Weights of a small sound classifier: widths [320].
Rows from block 9 of a small sound classifier, named by matrix and row number. Each number is 500 + 25 x the weight over its row's rms, rounded and kept within 0 to 999. All counts start at 0. Numbers have three digits each. After the name is the row's rms in percent of the matrix's.
Before each channel's rows are labels from the 100 clips, of 14976, where the channel reaches its highest value: "loudest band" is the band of the loudest frequency at the time of the peak. Only what is clearly more common there than usual is listed. The data: short made-up English sentences, spoken by a formant synthesiser in many voices. In brackets: how many of the 100, against the usual share in percent.
# c30: last pointwise conv (model.blocks.9.c3.0.weight, 320x320x1), inputs 0-106

loudest band: 4000 to 8000 Hz (30 vs 12.6); 2000 to 4000 Hz (26 vs 4.3)
c30.277 105:522472541469468502539469510505475490533470529557541501507568476482517487468529475513539500480499489537488536574503549554513507530486513496483529586476477501616511506596508491513606513507506480514511505528469522473477506477478520596507466487502491521522505501508492485490531497525502490526517498514484509513486492488514495

loudest band: 2000 to 4000 Hz (26 vs 4.3)
c30.62 102:494482563481486501584486508492493496550487495587563497499541485496495495481492489498563501491505483546485576594488598599499502497502488496496493577486492494553505497567504480497547500495495501504504490499479507486488498486496502548502484490491504512487510473502486514493485515488503490502510491492527506487522485518511487

loudest band: 250 to 500 Hz (45 vs 19.6)
c30.128 093:504481477485486501492483505570487559481482516488475548542535491488487486474506491492485534475484538474573486517589502504500511488576582544481515521495491554522505552527476537550525510550591499554504562499483485488489543485485495534548490496483509511509528523502571469493489490513502497528483569513470505479488570476508574

loudest band: 250 to 500 Hz (46 vs 19.6)
c30.181 116:505489488491494498498492505589491555482494510493483550550531496497493493491505494502496535489496524481542499510602501507505502492548615543494508513497495555529501557522487518573524506578617502589503599501493490490499546490491493531546488500496499510507523506500581506504497506505504515539497600500506511496499558504501602

loudest band: 500 to 1000 Hz (39 vs 15.6)
c30.295 112:529493493504503506493504513436500440493505517492489446443454500500511500508530494523494435503501479484477497492445505492512509525446442436499520486497501440461515434475519485436464522442440494441507443521496513501492440499500508457439498499503521516514472530513451476486473500519501485467505447522495512516502448494521446

loudest band: 250 to 500 Hz (45 vs 19.6)
c30.9 103:497488498487495496500487503577488545483490500516491540559570490496501505483509497510498540492508512488528501534582520524503502496533592544500501541498495544555499553538482512572554497581591501596507581497492478490498547490488503561550489500473486505500528488495554510498480507495501505535475592498495507476490569508485582

loudest band: 250 to 500 Hz (44 vs 19.6); 500 to 1000 Hz (34 vs 15.6)
c30.89 106:492500495494490498500490503583498566497485490493485551541515498504481498490493497475492540486479551496580497497603500502490498473567603556490489506510499559515495556509485546564510495554597507563499568490501483500505549493487477522550502500499489504495513524493583486518503498494500517530483573489500504489507560497495586

loudest band: 2000 to 4000 Hz (27 vs 4.3)
c30.291 110:500487589493490503583493499489495496598491504582592495497516488491496495489495486502583489492495480585480586554488569566507499494505489496493490540492491494534510495539507482489526491496494493493502487495491512492489497488494486525504490491506506513496491500512488500495522506507502498497524488502512492514512498506504493

loudest band: 500 to 1000 Hz (39 vs 15.6)
c30.5 094:520496496497497510500499507447496442504505527493501443450467500499514504504518504517500438499510479498454498487450489489517511519441443441500520487498498445479524443490513478442479511451441496451512441519494510502496450504502511468443500498516518525530452523512445487479497505520504478468506442513491516490498434490523444

loudest band: 250 to 500 Hz (45 vs 19.6)
c30.188 107:505488492484486499498493502600488566486485502499484550550530493497492495481512496500498538490499533488548498507604506508509509495557615547487502519501497560514504559521478530563520499573618503578505588501491471492499548496486488527555488500489513508503519514498560490513499506502505515526491586495508512486510545512496599

loudest band: 4000 to 8000 Hz (30 vs 12.6); 2000 to 4000 Hz (26 vs 4.3)
c30.305 113:491491576491490504596494504482488491572494480601582491499530494495485499488489492501577494494498482570491582572485585584502500494497487494492485560486494492544505495552505482497540495495491499498501490492484519490496494490497489529497491493497507509491491480503493509514495510494504506497513491500516503492516483511506485

loudest band: 250 to 500 Hz (47 vs 19.6)
c30.88 093:519459487452452503494459507576454558488450515502487550553541464463507470448517463503489538456468507482527499514577511510513515513542581546457511523464457551536505555529452507567538513572592468567502568509461449460459549463456507536552456464486498514518515507505543481494478505510500503515480559507473515479485552484510569

loudest band: 2000 to 4000 Hz (26 vs 4.3)
c30.14 114:497483563483487503576483507489489492551489499574559491494533488492495491489491484501563490494494487550489565571488575576506498494499490497491493552485490495543506491551513488492535496492492489502503492500481515489493494489490496535501490493488503510498496481501486516514503518499502506495514487508524501496517488511514487

loudest band: 250 to 500 Hz (45 vs 19.6)
c30.1 108:504495487493486504498492512598494573489490508490485552550537497499501493491516496500489543488492526485541496507601497505497504494564613553492512517500490567523506562522502521575524508580614496588512599497492499494498551494489493534555488500502490509503520501495576506516501504509494524535509584502500508513494565507499582

loudest band: 2000 to 4000 Hz (25 vs 4.3)
c30.203 101:495484575490490501610493506486490489562485502627575488499535488494493492487496483502572495489498482562483595606484611615503499507495484494494498580486496490552503492562493485491552497494486493495506485502481510482494500486488511543498486498484505516495505461502490517518484522501506508501511491500518513483517481514518484

loudest band: 500 to 1000 Hz (42 vs 15.6)
c30.200 116:515513469508505504476504510487511484463505503478464486483464511512509498503508511486461484502496553465530470478491478481502506514486488485513520482519506485470518486474490555481469513479484516481498480510508488514521484513502514466487513519490498526526500541498485523531466538505502536474492478499525501499529477535512481

loudest band: 250 to 500 Hz (48 vs 19.6)
c30.251 104:509493480493493504497497512574492547475494516499484548556554493497505501496518500522485533494505510482526489519582507506503511507543594541497515531493494552537509546532479514559535513570598500573503579507492489495494541500500500543558496494489493513513532478501568502487494493512503498532485593505473512483468547473500571

loudest band: 250 to 500 Hz (46 vs 19.6)
c30.170 102:507487511486487501510491505564487526508491509521502536560627484492514497487511484497506544491504513504525508541562524529506507515522564544490508557489491544581505547557485508570584508584564489584508572506484499491495547486487503604551487498479492506510531491502551511511501509501505521570493556500495505499493531505493548

loudest band: 250 to 500 Hz (46 vs 19.6)
c30.304 102:512487486484484501495490508590490553481487507498484543546545492491494502488511494504490535485495529481538496525594508508511508494552609545490509529494491548536513555525480524570527505573603497588510587501485479485492551490489495540550484502482500514512529505507564499509495511508506512527498591505507515498503564513497599

loudest band: 250 to 500 Hz (45 vs 19.6)
c30.140 098:502486482492492502491490506578488544481488498510484542565577489500511499481507486507485541493511518477530490534585515513508512513530590544496513539496488551560503557545483516578556505587591496590509588505490482488493548489493502561549484497472482506502524491503558506493494504509503499536488577504492512489476561496499569

loudest band: 250 to 500 Hz (46 vs 19.6)
c30.71 117:498499489489496495499488502605495564483489504500482544552530495492493499485511494498492540491489532485550498511615502503499504485554639551500503515499494557524499559522489532579525504586632501597499608494493490498499552494490492526547493499497497504497514511499578503511500514500497514531500589495505505502509544504494581

loudest band: 250 to 500 Hz (48 vs 19.6)
c30.299 102:510484486482488494493492503567486540485481507508488542548564493491499501479509490512488530491502518487529497533576512517508505501530587541491507532492488544550507550536483512562548504571580499573503578508483473491489545485490506555547483498480492512512538491497574512498492512509502502547487593499490509495485576503498582

loudest band: 4000 to 8000 Hz (30 vs 12.6)
c30.172 092:510478563480484510606483508484478485570483516600569492500533477483508487479504477505573496488496460563466591606491599612501509517492484491492503585479486496562513492572512465494559513489483490495503489516479518477482497481485512551506474495508505515511488493501488493480516505516507488499520492518501515504498480496536491

loudest band: 250 to 500 Hz (45 vs 19.6)
c30.141 100:506486490484487495496490509579488543481484505516491544561582489494514500487517486514490540490510515481526499536575520515508506510530591545498504541496490547560510553543479515574558499580591496598504589508490473488498552496486510566550491503468477510506536493494552508495493513505502500543479581508497505480490566499500575

loudest band: 250 to 500 Hz (47 vs 19.6)
c30.101 102:506487491487484499502483503583484547488484508509487543548558483492495494481509484506491533488494522487531496521589512514503507501536594542489505530489491547541510549538479519570537507578596495585503578500491473485493544489483502550543489491479490509505525496502566505497489504508501503531496595501490501489480574498504587

loudest band: 4000 to 8000 Hz (31 vs 12.6); 2000 to 4000 Hz (25 vs 4.3)
c30.259 095:503476589482480510588484511480480487591487499595584492494531481480489492488500482495591491484497463579470583565488570574503508506498483484488498552474492487545507489551507469484543511487479484491502485506477520478487486479486487537497476483505508524509501501512488487511518500511511502499526485501501497500509494502515489

loudest band: 250 to 500 Hz (47 vs 19.6)
c30.73 104:509493482491487499496484507581493545482486511504483548547558493493498495490516490515488529491491520478541493523587506505505506504540592542494514520492487551534508552533478515559539515568602490575501582506494474490492543485485492547552489499491490508508533486502573503484500504505500499552488597508485509489476562483504579

loudest band: 2000 to 4000 Hz (25 vs 4.3)
c30.285 101:494484587485485502609491504490490500579487503605584497503537483486507486483485489492591502491497475572475604577494600595498505519505487501493495562492492495547513502558499480495549512499494488503503493515486502487493502487486521539505483491499505516509498491507487500490521515510503483498518490509511510510510478512518490

loudest band: 250 to 500 Hz (47 vs 19.6)
c30.34 108:504492498481492503502490500588488556489485507504492545552536492499499502478514490506497535483489538490545507516589506510503507497547602548491507521498490547525508551522484531563528500571603500576500585500488485491494547488488499528549492494492496512504522511499572505516500511500503520527495594505503505490495568498502601

loudest band: 250 to 500 Hz (42 vs 19.6); 500 to 1000 Hz (38 vs 15.6)
c30.270 088:519439489427432506497433515544430524483430508512493515519538436436498456436514431483490512430457494489505498528542517525510514516517546517439511528431441521532514518522445496542535514545551451544511541520432445441440522434432515532519431445461484523508495505502497459479479473504500481503445510507444516445467490457513510

loudest band: 250 to 500 Hz (45 vs 19.6)
c30.103 093:512469474462465513477460519534463533469463521480473526520523459475505474463520469498474509459473520468534480504533485494514518512550534525458520522467468531517523524516448519522513509525546471518515529517462461466471522469459513514524467471485482522528530481514555459488482474520495497520464562511463522459465555460517552

loudest band: 2000 to 4000 Hz (26 vs 4.3)
c30.303 108:486484579486494501584489504487494496576494483590579498496530494489482503494477486504573492497504481568483577569487576580504501485498493496494482555487497497544506498554505483499540490497490501501500488488483524486489500493495488534507489497498506506488500476504493509504499508494503503495508490499514498491507483509502488

loudest band: 250 to 500 Hz (46 vs 19.6)
c30.197 097:502482497486487505503482507551479529482479503511489534543584485495507507479514483511494532485505527485539502534555520521504509506532564537492507542493492539556511541546472518550552501558564501559507553511488478482484533486486515563537482502473483508507535500505566503498487512504504505562458581508490512469479557482511570

loudest band: 4000 to 8000 Hz (30 vs 12.6); 2000 to 4000 Hz (26 vs 4.3)
c30.276 110:498485586491485505595494500488489494590489495585589494499527487493498497489497489499582494492494473579479589567492565572495500500500492490490492543487490492535503493545504476491536490499487498495497489490486508486489495493493493530502484495498505509491488491503487506498509509491506500498521491498513494508510488513504493

loudest band: 250 to 500 Hz (47 vs 19.6)
c30.53 100:509494490486489495489493510576487548478489505509482544562569493496511503487503495514492540495504518487527500528580521516503506507537588544495511537495491545560512558542486515573555506584586497585506579510486486496491551488488497566548492499466481504502525494501569513499490517509508503544492572507495509489491557504501576

loudest band: 2000 to 4000 Hz (28 vs 4.3)
c30.28 115:489492564494492502570488504496495495567497487573569498499531489495489505494488489510562503495504477558488564557490567571497495490505492499490483548491502496537497500542506484499533491495489504503506499488485522496490498492501484531507493502499511510492500482502486501498513505484503493495510488496514492494506481506498488

loudest band: 250 to 500 Hz (46 vs 19.6)
c30.75 108:497494485485489503497490504601489573487490496492481557552524494500485503488499491488495541487489535481553502506616503501494506482564622552496503509500496558520498558518476529573515496570626508580501591491499475497497547490486482526560494506489500509499518516502565487504504500497500508523483579490510505483510548511497589

loudest band: 4000 to 8000 Hz (31 vs 12.6); 2000 to 4000 Hz (26 vs 4.3)
c30.97 093:497477569485483499584485509476484490586481480588577489490536481483486490487486479499579487487491468577471577581482564569510498501498479486486481562483491494549507492568508473486550499491477495493498478495479526479481491482490487543494475491513514516511500501507484493503528502510503501499529486508502499500507482505505485

loudest band: 4000 to 8000 Hz (30 vs 12.6); 2000 to 4000 Hz (25 vs 4.3)
c30.51 096:500490559486493505591496520487492491556490515588562494502539492498500501483502488513560495498505470548479574599492598594510508512495487499501497577489499495558512496567511467499557494499493498499506489515491509488500499489487521545507489502490497505494492474511489520491494517510508478495506488509514516494511487516522486

loudest band: 250 to 500 Hz (45 vs 19.6)
c30.147 111:497490490491494503504493498594494564487487506493490551542519496498488504486505494496495532488486532484561500501614501500502506481575616543493500512499490560508508553512478529565509496566620510575497585499493483495501543491488483522552490501505503507500525519505574485505507489499501507523500593496499506488499555498494598

loudest band: 4000 to 8000 Hz (68 vs 12.6)
c30.317 064:535493475492500522502504538458498464485495526462473468473457495502533511506536492519486459503520471476463483467472484469534543537465469464480538481480495467458526463461495480458466536455472494465530470533499504492500470495504529463470491504497482533526491482526477496490475513530503484459495467533510538490506473502530467

loudest band: 4000 to 8000 Hz (31 vs 12.6); 2000 to 4000 Hz (25 vs 4.3)
c30.273 101:495484570487489497589489504488486491573491485606574494505532488490492497487485489494567494490499470561467586581484589592506498494498492499495483566483493497552508500554502473500548497498485498503505491491480515482480507486493491541503485491503507510496506494502498504499500515490501488495517495499521497490518489513508490

loudest band: 4000 to 8000 Hz (31 vs 12.6); 2000 to 4000 Hz (25 vs 4.3)
c30.123 104:507485594491489514602493509485486491603488490592601498488521491490494492490488485504594497497488481586475596566492574576504508499490482488492495547487490490537512493543518485493528496492486488494505495497482527487488496485487501532501489493509514516496502499503490509507537508496515505506533489503512497517511499506508494

loudest band: 2000 to 4000 Hz (29 vs 4.3)
c30.185 116:493489558490495498573489501501489499550494490571566495499518487494496499488488493497562500492506497554491565544496557556497499500496500494496490534489493497522509494526498493497522498499492491500503492501489506491489503492491508515494491494496511503497497485497491502492506511482509491499513493498512509490510487508505496

loudest band: 2000 to 4000 Hz (25 vs 4.3)
c30.192 103:496490581486489504600494505484487492579494487621589490505533492489492500493497485499581501493497479573472591589492591591503498503499488493491492567489495499559504501560509482497552504493486495496506487505488517489491500492491498546505488497492503509502498494494483510501508507493502495496520483500517506507518480512513479

loudest band: 250 to 500 Hz (46 vs 19.6)
c30.271 103:507487485486495502499490501573491546481491500510486547556557494499496503486505493500487532489492523482543498520582513516498499494540596546486500527500492547543503546535485525559538501570591500577505579502493481490492550490491507542550484499474490511495540495499572498496490502501508505540483604499491511489497561494489594

loudest band: 2000 to 4000 Hz (28 vs 4.3)
c30.301 092:496468568476478511567469504476471483582482487545565480491516469473481488474478474503562486478483469575472564538479540543508503494500481488473478531466478488524509483534522468484515500478485478482507478493473542470467489469478489511490467476528519516507490521508497476499566508509508494499522485515492497504504493495498498

loudest band: 250 to 500 Hz (46 vs 19.6)
c30.287 113:497491489489490498496490505596492562483489506499484549550533490500487501486506493504496534491495528486544498517607509513502507489554613549495500515498492561523501560526488527570520497574616506581507595491492491495497548491492488531556488500499496509496518507504573503514501501498500508534495599496507512504512548509496605

loudest band: 250 to 500 Hz (46 vs 19.6)
c30.235 107:496494487490490496491497502599494558488487503503487555556539493497492506489509499510491541492498526485535495518607510513501500493547620553495500521496493556531504562530485522579528502594620506601497607499490474497498551495495488534556493500480493506496519502497549513508499509502505510527493583495503508490506554507497594

loudest band: 250 to 500 Hz (47 vs 19.6)
c30.112 101:501495493495494495493490499587492544479496509508480545563562492496506496492513489515494546493503518481533492524585512516501506498529595549500512535490491551546500562540488513575553508593606495603507597499490485489497554498490495560555491499473488504502518499499558505502493511502494508548488574503494509490485553493493568

loudest band: 500 to 1000 Hz (50 vs 15.6)
c30.263 084:519526499520521509513524517501521508499518510497491499503492527528510513512519518489506509517511532504537506501505502492491501511519496505525527503533512502489523500493509539499493514494502528492508491512521494522525500517511511491511524526484500529503488578505495502529486524500494534475503483513535511525534498524517497

loudest band: 2000 to 4000 Hz (28 vs 4.3)
c30.216 106:488491575487490504580486503490494490590492477585574492499524491488486504490474491507573492493507472576486581561487571566503500490497486488487472549484498496535503495547508476494533488489490498499507486479488522489488500491496482529503492491505511506494497491507488503502513511501500502499518491500520495496514496512502496

loudest band: 250 to 500 Hz (47 vs 19.6)
c30.143 098:504485484484492502491483505579483549477488503514486544556552489491500505484507487512490540489504526480541495528586510513506507501544601549492503531491490554545512551538485531575543506575601495584504588502484486493490549488490500547549486495482494512505523501502567506506488514509500508537503590502488509504489566499498582

loudest band: 4000 to 8000 Hz (30 vs 12.6); 2000 to 4000 Hz (25 vs 4.3)
c30.309 105:492485570489486501591485503485491489570486490602573493495533483485503496483495487496571496490494474562481585586485591587501495504498491491488492565489495495546510493552506475495542503495488496495503485505482519482487496484487501535505481491495498515493493486507492509511493518494506502491517489497523505492509490510513491

loudest band: 250 to 500 Hz (45 vs 19.6)
c30.268 099:509483487489486499493487513584483545475484509506482549555565490492510493487509488506484538488501511484530493528582509510504511508530599547497510528488486545542506556537478517575543507586598495600504592504485471482492545489487504552551480500473490506509522500503556511502495518505502504533488588495491510495494570500491581

loudest band: 250 to 500 Hz (47 vs 19.6)
c30.38 106:521470497474471499507473513582469547497472517516495540550548473474503480472521475512497538472480506493528503516571512509505508507537586542476520530479477545543503556528477509564539514574592477577512581503472483476473548469468504546544467482488498513512521498504565496491509500510499499537509576504483512499474564489509578

loudest band: 2000 to 4000 Hz (26 vs 4.3)
c30.239 098:498480579483479501581488511482489486586488508582574488492526489489510485481502479499571492487486482583476573553480571572497506505497488491489505547486490490534521490542517487485539515490481483494498483507481521483483490485487503533501486485517506522528513516513493487495535500516501498499536486512493505521498497492506488

loudest band: 250 to 500 Hz (46 vs 19.6)
c30.167 101:514481513476480501510481520550477523508481511532505530552607477483523489476515480511502535483494501502514510546543526529508510520521554535484520550475481537581506543564482497553586513562560485561508556514478485475479536477484505592535477480472483511521535475504539495494508497523503493562485558510491514490480529489510546

loudest band: 4000 to 8000 Hz (31 vs 12.6); 2000 to 4000 Hz (25 vs 4.3)
c30.193 108:496486600489486498604490508489491497603489486603611493496525490483492497495485484506602495494493476589486597567488579577505503491503489492494483551488492494537502491549508477491533495494490496493506493496485523490489500493493485526501486494507508512495488492500487500500518500498509501500531490491512497511503499504506493

loudest band: 4000 to 8000 Hz (31 vs 12.6); 2000 to 4000 Hz (26 vs 4.3)
c30.132 105:502487584486486504583484513486484487602491491563587485488516486488485493492480485505578491491492478595482582546488550549504499496500481491486477541479490496533508490545512476485530503487481489494505487496480518483486484483491494529494487487520513515506491500510486501502548501512505502495534481499509492526513492508506490

loudest band: 4000 to 8000 Hz (31 vs 12.6); 2000 to 4000 Hz (25 vs 4.3)
c30.18 115:498490576486490501602493500493488494555490502591577498504530487495499493488495491499582498494495478560479601580494607604497495504499498501495493563492495500547505501546493487501540502499499496502506494501490499488493500491489508536507489491483507508492494487502492506510499515498504511495513484495518504501524481522521487

loudest band: 250 to 500 Hz (46 vs 19.6)
c30.78 099:505492491483484497495489503585489552486482506500478547555556489497507499490514490512484542485507526486542497526585509514511511503542597544493505535488493546547515557530491521572549508578594495594507584503488488483500553489482504550552486504481499510507519499501564513499492514508508513535501583498494510497486572494493584

loudest band: 250 to 500 Hz (46 vs 19.6)
c30.139 113:509489501488492499496487482560489524497492511478490524514527503496483524493500497511507519489514493498525499488561481478491503477512560515486500492488512513516488529510481499555521487553558513563491566484495489503491517489508484522512494509489473473500496488477572478485508493550502494532499574537486534487485582483529568

loudest band: 4000 to 8000 Hz (81 vs 12.6)
c30.195 111:534494517489490495538487523493491479500494516498494476480492493491532476491558487515529472488484485500487537516491529523507502532476494474480551514489483479490502482484481482487493550494497457495502498540491477490497486484492516493480490492488484447487470485480497468464497474501498465491479497483465515483468501464518493

loudest band: 250 to 500 Hz (45 vs 19.6)
c30.50 111:509492486491491504502491503582496560487490502494481555551541490496498490490506492494488542494486520484539496511591499501504503501558599551494516514493494560531505559523483524569526511581601489584506590496489488495498554488486489535555494489483491504503531489500578508503500503511487513540484583503492512485492576500508582

loudest band: 250 to 500 Hz (46 vs 19.6)
c30.212 105:499493491485488504500486501591491558480485509500485549554545492494495497481509493502495535485497532478553506517601511509500509492543607546495508526500491552533504558523482537567531498572609499586502591503487486488493550490490495534551486496484497513506524511499567506506500502505504514535495590502502510498501564499499591

loudest band: 2000 to 4000 Hz (30 vs 4.3)
c30.102 099:504500546493495511545502510492498491548503509530546490500512503510498508498499500501538495505500478552477541525490535536512499497498494495503494526496501495510503495518511485494514496490489509495502494491491519502508489503500500509503503500507498520500493506510491480471531485503503469496492496510474497482473503471505491

loudest band: 250 to 500 Hz (45 vs 19.6)
c30.215 099:508497487492495504496495505538490549492496516476487529525516500496486490490516497506494517494484561485569496497550482487493505494571545534494512506502494545511506533509482553533513509530550509527504529498494482497507524490497489514534497506492493521510547479507564484519499477517502530523488555507481508478475553479516549

loudest band: 500 to 1000 Hz (39 vs 15.6)
c30.237 110:527505489504502505498501517450508457491508527483482452454467506501501505505523499520490447508508482484467494487445499495510509516458450447503516474501506453465511448475513482448466519450450498450505455512503504499502449505506500461452506501519513524523475542512446480480476499534501475464502452517491501497491462494519455

loudest band: 250 to 500 Hz (48 vs 19.6)
c30.99 097:514483486479477502496480512591483558478473515505481544550544477485500485473513480511485535477483514481538499519596505510511511503545608540480512528490478548534514555534472523564530507573607492585506588504477467477483548476480502541553480486491505511510520506505556498495499515511505505526496579504492515494481568495507590

loudest band: 250 to 500 Hz (45 vs 19.6)
c30.241 104:496495489489492497501490500592488573496495494492485557544508495501474502486500500488495545487488550492578493498608490492500500473581603549493497496505495568502500554505470547555504496553605512553500567483503477494500551496492474509553493505500505503495518531508564474508501497493505512511481572492506510481509549496492593

loudest band: 250 to 500 Hz (49 vs 19.6)
c30.180 100:519481482481485503494488516582490545482482517503486540552549482493504493475518489512488534482489513486528491520584506508517511511533593541487521530484487551537512548530476510557532509566599486574508585512479467486487540482489502539547480493490500517513524508497566498495491514510498504534491594505501511488504567506509592

loudest band: 2000 to 4000 Hz (26 vs 4.3)
c30.186 096:504475574474472506586473507486478483581482492587574490499532475483493489480494477489572488477493460570470578575482575575503502501493482486476497555473483483538508496555497462491539497490483484492500485492466516470484492472476499534494470482502511522497492493503491482500498501493509499495517491506507504484509490496508485

loudest band: 250 to 500 Hz (46 vs 19.6)
c30.194 107:508485484482484500496482506583488551482479507501483544547543481490495490478510484503490537479482514482535492517587507506501505501543599539487513524491482550532506551527475515569530506570598490579501580502483474481487543489479494541545484491494505511508522491506571499494505510507504502533500593505485506502477574489497598

loudest band: 250 to 500 Hz (48 vs 19.6)
c30.314 105:497489494485491500506494501577485558489493500490486548543538492493492499492501492489489531486489532489557504522596511513494497490559603546487508523502493557530504544526487524563527502568600503569494584500496485495492547496491492535547494497498492515500527495507592491489491484499508495531492597509474507493473559481499594

loudest band: 250 to 500 Hz (47 vs 19.6)
c30.144 104:500490485487494502488486502537493521479487504503485530533598487492515500489514490500480529495507526481525488571544518532499502523518546529496514578487494525609511537607494520541604516544540497546508542516486476486492533490492520588530489495483489513512530471500541503507484501511510509579475546505491507473480542494497541

loudest band: 250 to 500 Hz (48 vs 19.6)
c30.224 101:517493493493493496497494513551496523484498521503487532544579495501525496492526498508491518498505508492515501535551517512503504528514567528496522542496497530564500534554484512554561521566577500569506569512497480497494535500493513565531488500483491509538538502500547509504505502523497515560480563517493515489494534494503543